A small text-conditioned image diffusion model, trained from scratch.
Model: 2.39M parameters, 48-pixel images, arch unet, text encoder width 128, text encoder norm layernorm, text encoder activation gelu, norm groupnorm, widths [64, 64, 128].
Training: normuon at rate 0.0039, batches of 128.
Data: trained on rendered landscapes of hills, water and sky, 145000 training examples, 19.5 epochs.
Rows from block 6 of the denoiser, named by matrix and row number. Rows with one number belong to one channel. Each number is 500 + 50 x the weight over its row's rms, rounded and kept within 0 to 999. All counts start at 0. Numbers have three digits each. After the name is the row's rms in percent of the matrix's.
# convs0: first 3x3 conv (model.decb.0.0.convs.0.weight, 64x128x3x3), inputs 19-37, a 3x3 kernel for each
# convs1: second 3x3 conv (model.decb.0.0.convs.1.weight, 64x64x3x3, transposed), outputs 16-31, a 3x3 kernel for each
convs0.9 105:455489495449483502460488500494492495484482482488483483542536518489488491404409414537568588494518537474482481481486461489481463483464448442473485472495508497519520486496475469467454468461448488469455460441416471455433459456462490480499508514511498512498544541534496508488536526552521496537492470488452501428444485429420451412513508475518499479515513489469472482477470472453446443496506490465469461457459446467494504465486489496514516520519504499506503479488491486494487480485471505506489489507505491503499479483471
convs1.9 099:468447414534493504451476496401335467475439511501547552492528525510564521557553567489520505490519562511542496510495549523477603553532607527542521470489474536567513582602551516426530506448501429456480434440526519480476599625619601551514515521558495517603532491580501552557430446461510633639476515498561506495483464465505464520497492548518488596449394482443491497466433423465446415516484565500476504571593589405397463532526531556518512
convs0.10 100:410395409484483475480496484514492501505486491531522520440408370449423390494470444543543546480472479444415426502508474526529497544528517464449477471471486503504500482474461505500482509511501490464481502470479494475476491489505487488497497497494466440453491470483548532534547552513523551544469496510363491554458496488520462397541522471492476456418404416514518486504495467460444435502511495541548532484475457472460475467455470494481482461464468487486484523521513514501516497479483522518518540543539503515529491500516
convs1.10 082:510490489427419447457462474513559566505551485497567515469482466427423435501475527543619502424439496500487523481508490634589550592581545465386425554510484563497504487531520447413417556496493585613601473396406478433480482413493513542465487520487533527554459369451533486527407493386446459333491464418498505476556553441466456453484475523481522515454477471466457447452424440409413464471492438533701627446519483482478480564576452446388384
convs0.11 095:515549560511549551467522518506498494492476477488472470481473511524532559499520538421444461463483506512542573516503523464441468410381415511549569506555594492553598497508500506527531491515517564555542542544546523531545488496482504517514528548531535520515504497523527544563473456511488474528498478531495442441472431456426413440479474486537519523528513497494486508511500527506473486478474466502500492476487487510542544502532532509529531504505492505507493507506493510484456522480445498456429461487503446464480448454458
convs1.11 079:477542512481579602408469434452470482498465369493500426503471496454414450536536511462451423440460475468527505546516518520469606514573567432443460580552480528508523436554586543594690550516531442511571495476571470457411550423479564485508487534497457430519487433498552513522365488493439553509502439406510467504519607450439518498427489497428523548504530563451510482455369482519438507528532483526457505433442492457539604520621586490462492
convs0.12 099:506487471521508492504503489524525524524523520525521519519501493522511491504513486481497491448453450470469470475486494515532530514534534450463468467482497495499510495487486495489482474479477454441460446439465459465487509501508506495502505494499526537541560545559518508522460475464484514495504543522484487526505504548519499532504490476529520507503508495494507494507529529484508510512503497547544527549560538450461448467476461480478469506507501509510501531529514463468461485487485488482483511508504531532526519517513
convs1.12 109:454486497520593561502537541539509488575612507567534522494466462487520519447396487556446544415520469441534429459460510590646487485546483502440478495530498518534530474590513464301441531429547521480553481513441487547513451494534438479518541508490497384500428570449471550468473499477541567488486466467526433518474658459488604481484469496700612561539425497458548505570577555545460537484542449584520519500474529494465497501554486505521450
convs0.13 101:517497494512503495503490493495491493499486494528520529484501490500511490494491476513503494526516503497485488479500494475500488513540524450458454481495476495501485522530520495502501493496511491484492482480487467465468491496502512521519473471487494501524529538535525522532507515505529542520525514485545508529539542569458496544521541531504526503530533500485499504465493493468496497442470481451479493468473485443452450462457453514513504482481488511515524510515525529526542495487507509503520491483474488481478483474475
convs1.13 114:490516482525530488499599487476469528491349483494479526506515494523369572466480523443536468482397515471469473512541469537479466498501509479421497510623485499528506530484529422680440494481508491467497483356504495488551515604478491342519501473449451372462515597565507521481479497542564623514487509524470484470503617506504473513517542519500489519496461491450444538454486527500544510524486535462451408447472486528489516484403492533529536
convs0.14 060:471452426555532492601575555484481497469466481485483493502505516493497508510509522505536472417445382441464415494516505535548520547556521547615573545617556574615540486472479506476477488458470474471480426418432377353363514496486491470449503466449525514520625617593550522517468495513522546550559576568498571581501524509518530531487497479537572550533571558508554561457511515429484487481475492502489498497481491499543502492537486530574522507500508503491497496475478556562577511520534518537550523508515503491501462451459
convs1.14 108:488484428482467412540528467535509515475391430536488486565509513515424486523419485460471543463453501477504462490516476528472458516547508499482515541559598507523566540568522525531473503523484454534448456524441433512465548583567494506491440431461525479491481436502446403431394361423493469475435415488479462547445382461443400499418407422546562528612638606510539515447501535522606568476471476488509512499487477494539536492548507469503495
convs0.15 100:487475480512494497469451457504508507477478482477486479438435455456453476466464478466479491431426445430429438475480484472482489468473490524530524512504505517521515444428427476458459494473468517509509520516502506519510487493500512514521485493477489488486505480488468466462387389413458455469488477476487449413547491454552512487434426435498489497488474487490493504476490502467482497438433427457451446444440431507508506474465469484481480502509506475480479477480478483477479527518521574576568528532519512516503523515505
convs1.15 099:558537492508553476468513466505515526529563583491506542415384419506517498556612502506553499512493470488491481555472495525473495564516542497510504480558520451446453535511568523411589546489540566503513509333497531484487442377401488470425439506488464474505507490531548537532502529527532450531485422483469481439505619463555534541543591502496597524462545510538558547505476564511555537454470503525484520492539505499508513437360492493491475
convs0.16 100:530521482521521478517522490517519521504511519490492499480480475467460451497488475531527520522522530512515516476477476475480474481491483463467467459482472498531517494513514486509500503521514590608586534543548503502513520520533507515522487496503484499497443478467454480480509510511489500501441452470473493507478504483489527502503522522470493492453479479476458454483465457476469470527517490507502471486480468491486482502509514524532535465468471500500489499499489506510517503503515492488501472466467477474475470467469
convs1.16 097:456512487485504503496529554524457486412427439484524548526471410493443435437518506528481531518411484463553505502463475538499445519490513507446445477446449551549559440549521500572535544562531472515513493550540501538520444439493443531526566466476461499520436539591537518580530492532406492509478360396458462498545414494475388425516563526538581556538459495508583581484455471510384386498454433385517420498515547514566540512503534497569544
convs0.17 109:543511494542529516508510498511510507505504510513498512499491487495495465484491458510500490497473466531501496497493502474481484475483483534557533480508487487500477488489494480483474497518510493511504443465466479498499506513513495497493488486485544541524493508480482486490480478484489489476473487466506489523490483496486510531471496501469509488441489464505500502507501504518512520522516523546545542529538546495488488488480494520508522511509513495490490498492492467464465461462478478470498504505511493495502478484497
convs1.17 104:476468500544631586503523519527539505463373378543583509452422501392463504495474508510461485629574570454480475550463453573487461537464427529535503535453485490490442501528569468495573481520516486493528493550544491481482520575519491584524466462542526481410555530502506492510471450458381562485596542515489600553509426478486450491461536549427430518505535521483502525434342452495478581514446466584568567527524446453502434462538491472500535
convs0.18 109:428450461448471475487504499527523525511513514515514515554543568539530559488474496529548533475500494451459466523517506490486473496499485529545545524550558501526536499520530488512516494493483480466464447437446447434443490510506499531529459466464554567528513539513487507487536523524569554544514481480403511529343512579364464496532531505540528501490476439514507506532519499530512482504505518519525534511510508506500514469464474484488500495490488466469475458468474509498493520513503512505501518520525524523526493486484
convs1.18 100:551564587425460499459524501542545503538512401537519434523540500548384465509460486520523513351411543513465534449548592440564651441524520433454505513554554527507478537459475546542527508512541593578512463407425516507478483508517440562509481493569516449478587477448543545523482491469471517564476529521498484529604600509484456420538493491401524615479513516534457467518567317492494483569570464602615488495518485516460525537485466492480488
convs0.19 106:515493498520493476536488490527533543496491507502498505529497476531488453518457437512471478468430444445390411411521464408543464434569487477491480495518501500511508504489506518513518496484507510502509491478488492463474510525510496523498493486498494554470469553457482546492566506428586534437585534475385455555313476609297459613446527450491576465515554461445505436444515442459520453517512509523517523532528544491471463524494501540516521493481482507500504493486488487480487479467501553551576488462466491455463476431442
convs1.19 075:409518570405515590440482528440524419477507457503593434492406447459433469579473545452467495463438506532567512527471465474514440499533501473478503522599585509494496549493432383345580530476507532536548476460504499526507430491463618571565492582564626468604536463449556507506511486420554463498495497501512576493481467467504484512487522435496501485484489470465517588466582494514583521449511439445427506533451497533511488563534510542500459
convs0.20 087:521522519549566536563553538490486497490473484496490499481516472451511460485518505497468497488466475482458485522527499489507458499511461460457481480494468477495471463493475465506489498507506511504486524502497530495505456448448485507481493481491510507531497541478525551537539549512515557479503501445469528560434512547457441467501526546491553539451465468524518502503518495499508497446481460473501482493499491470473490478463481486487497516513511486489488489491489508503523533534547517530537499497481486491473488491476
convs1.20 109:498512515475565478514476502401389514493477532496475494399549502551442562493474484504490520468438471508472513509559551551646435513525479438380455567406504544532506489419466485636518500513500436468495440411494500490529505534474522424455529439488448443543443541559460485486492520498452437493523527509503435492440416530522559522492446459512425529508481565425413509392577469513414492478453514581676550499539528511545548475475520470511510
convs0.21 120:481488493498495489520517506511525521524534535510523523445476473447467443501506479495476450506481448499495476510493491522496483543519507477483477496488484480493500478485494494490493495487482465469501464478512477489512520516503521505497496499492510524523496478498489485494474489494497508489512508476514497514516459490525466482500515503488493479490478459499503507506507513512516524457468474479485483511507496485495489509518510497507510508500502506493496497486485455476484487503508506526527504503491504506497515510502
convs1.21 082:499506524490392528499484529475513483454520491474503503461551551417615551497487505496508516439443486508536507522472475522400490472426498521547530552419476510495523505494507537639567535504497498499507548380506497481467493489513542449541506530498499496513554567631520489544480507513457283433514500481485407493528519431514519501549534499473324484506573496480465494509378549488495512425466436457185367498447494509523531410512503486501517
convs0.22 098:506490475538535528528522514479482478460451451481471479489485456527545526490514503469459478517506519587566567540532524536541521493491474547587538531569522538575544484486468480483454489496466499478492482468477473473475471478488500500504498492501504568507457482458432437437398388388515519498568572536411416420483507514500545562510532509532548537489491483539533529560559551510507507410424411447469449495522496459470468496504499540548547520527502517529510473483473465492487513521512559553548502509498480486474450453443
convs1.22 096:505471457497506462548558555566530587533482552461449449401361436517494466467458478447396419558484513425456433458395462628523589500515490451468493495455439435445482494483481483512487458447455505498477532489505467450506522461523528561555534469483471375498504413540450455481564668556550518512496489536462368470539471512545451523556589577500563500528457472589625545488551488545573576482562474498489544457411466530543481416411419511500537
convs0.23 099:507502488518517488512512485514519522501491499536511514522533522540560531513534511483479501473476498484480507515477484574552529558556518469489475514532520489490478481483462509530502523552522508531541460472484441424436509512526521521526494473499500538515534576548468448470497495499544556530519540510540522509522525509468507497454468452535569530517549518516479463524484461531507491472459463487491477524549527494482486489480502501489500509514513506507510502503509438458484471478506558546562502501507530521516514512498
convs1.23 103:465513558612458545508547543545541506477422472476478509474478496435636445504509555440431481569587536491487544545474540491372578493474533513509469492385568503490464469489466457576544541473489498496470486476449542517494446414454494352640477547529474537550588580483474446452532526551576610565494580524566624476594337468559532502526524488484555424433549527511532493491290380490562509560491556483402550520497534504573511598564475534531468
convs0.24 086:466488493450460472444485476496492493494489491498497509478503482487506511456505494430409421413395412463466462514492477503469482504475489525511513474428452474436447522515513495488512480491499544559535520540515480497485521505520505473511522515514532500536516457519518494527503505487467449453465459443516484446482448447505462444500486488465424456464451448432454457484498503505518513561564543518525512503519499479474479464460440463459462502504499488490487499497494427442435408421409437444443465484474479503497476496488
convs1.24 103:488518494554567603542512538529500532474553561500477527496505505480645514495460493504595501473259546518519498512544527506337437559527518489430516419381446510539515553460516515335467512508495541513527510323536502528500527533536535556489504488513519530537511555415556505544507530526503619508478517470487476516533640498472508483550515511476305476491497486526533505504613486531522502455469473541687500517571521471481474474522484498498512
convs0.25 088:510529522476483457474467468495479490514503512506502507542542514538541496523513502483467449508504478467448451480480473497506470503520475454442444496515485482502474513519518502517507504523528493490506478473503482485505498519511504543502487500500490491488530568507475492464545533486542545454512514463476547541493562525497529496494520493498552504484523507441442453457462448481483468501489495479468469515509517467461464468470469482487478506509518491488486487472469461453462488490495502500507485474477488475463488476465
convs1.25 121:463508461490471473435459471499508529450546549516477495499522512478372505489487497528530503581554554535528540502499507484547524515519532520485500568544483489528482513445479461600494489529516527506509558636532500441463518563506466665516487453539540501544586649561518530524502471477510573549548534568511499478526260488508509494538557525354531470454462478505463490507635374506438489477518493453839516477472459525515507501238524508513520
convs0.26 110:499513498521543517514506515472471481452462460465491476476491465510529496461453468489490485500525499538540505474493492459479483442445463455448466470488482457483462513510494486496482479470484515498510485473477511524516493493476522573528528567519516508507501548502464519463483521530486528527496476503508493448551563512535524504486481483478503520465474510497482462515512492489483473550530500514495473489476485441444451443445450448476457524512507530530526503508504463466475437445451458484477486489492494491491502489491
convs1.26 118:482543523491313502506520473526543548596509613547543539468543498527307532567532539536535538529453513553593507485493484495534521534580555505406486452636467503469492526532526586649514484472488542580552468481531482463473519529461468364523498582543502587518581537544504483519465431483470535506508516483484531462496480543495487517535529527538336500536499467482531514505334483499508466488408499634546483567538495501575480473298519460413469
convs0.27 107:484459477508492488524528490473484483465476489467476492474434427512478452518493461489480412497500445524532496431483453436468442467488468406451413491552518536608558461445471458448471457451472506491498481458470493471489477485483495506510459484499450464458470470481465474491482474470499486468510503479412507603438548647449527623483490462511499464530509470462486463473499485486509499471472493466462470474460464467484450483521478480529498493480485501488489486478481479528512465516522518561564450446450463463467479477482
convs1.27 074:491456463508448569442452479500461485413405453501606492457425537370420511477414472488514471511428428501555522531508459459331399467388459508588475500504525450474493544528573481354490564498526476478535442340429520556523454441472468559469482524490519481480491511467532522542455450485556516558460427513514465506407451434506526521465534501556471429538538517424505476431437417504463485520520476424463410483453483472510475491506498526558474
convs0.28 100:459475475484500476440453454517527530509525531501509513485496472511516468501508494500510518487499491492491496497494521525506519504483486512502517492482477489484482516492495529510500498495498409417404452473460485521504486483487503501489474468470513499519509515479488480477462453460474466455502505516550448483568456460571477489482470427511497420498487427516511496546534507510503487548519485536512486523506495501502505490494506484494498514504507519496494515488481471480492471483500479476490525510509523512516516520541
convs1.28 113:489496471504447627485541495536543549499500496499515499507518453530578450479477508501545489522497553497464489443482493468477555491541522480425479549568476508515474532497529496568451512480467515500518440596468484442493466460456434313552498509514494483507432493491521567524480441485434389445509547533504477484520361509508522502537485528517581522526470499512400452481574500510545562507469464555634510499476534510440422605603475526490500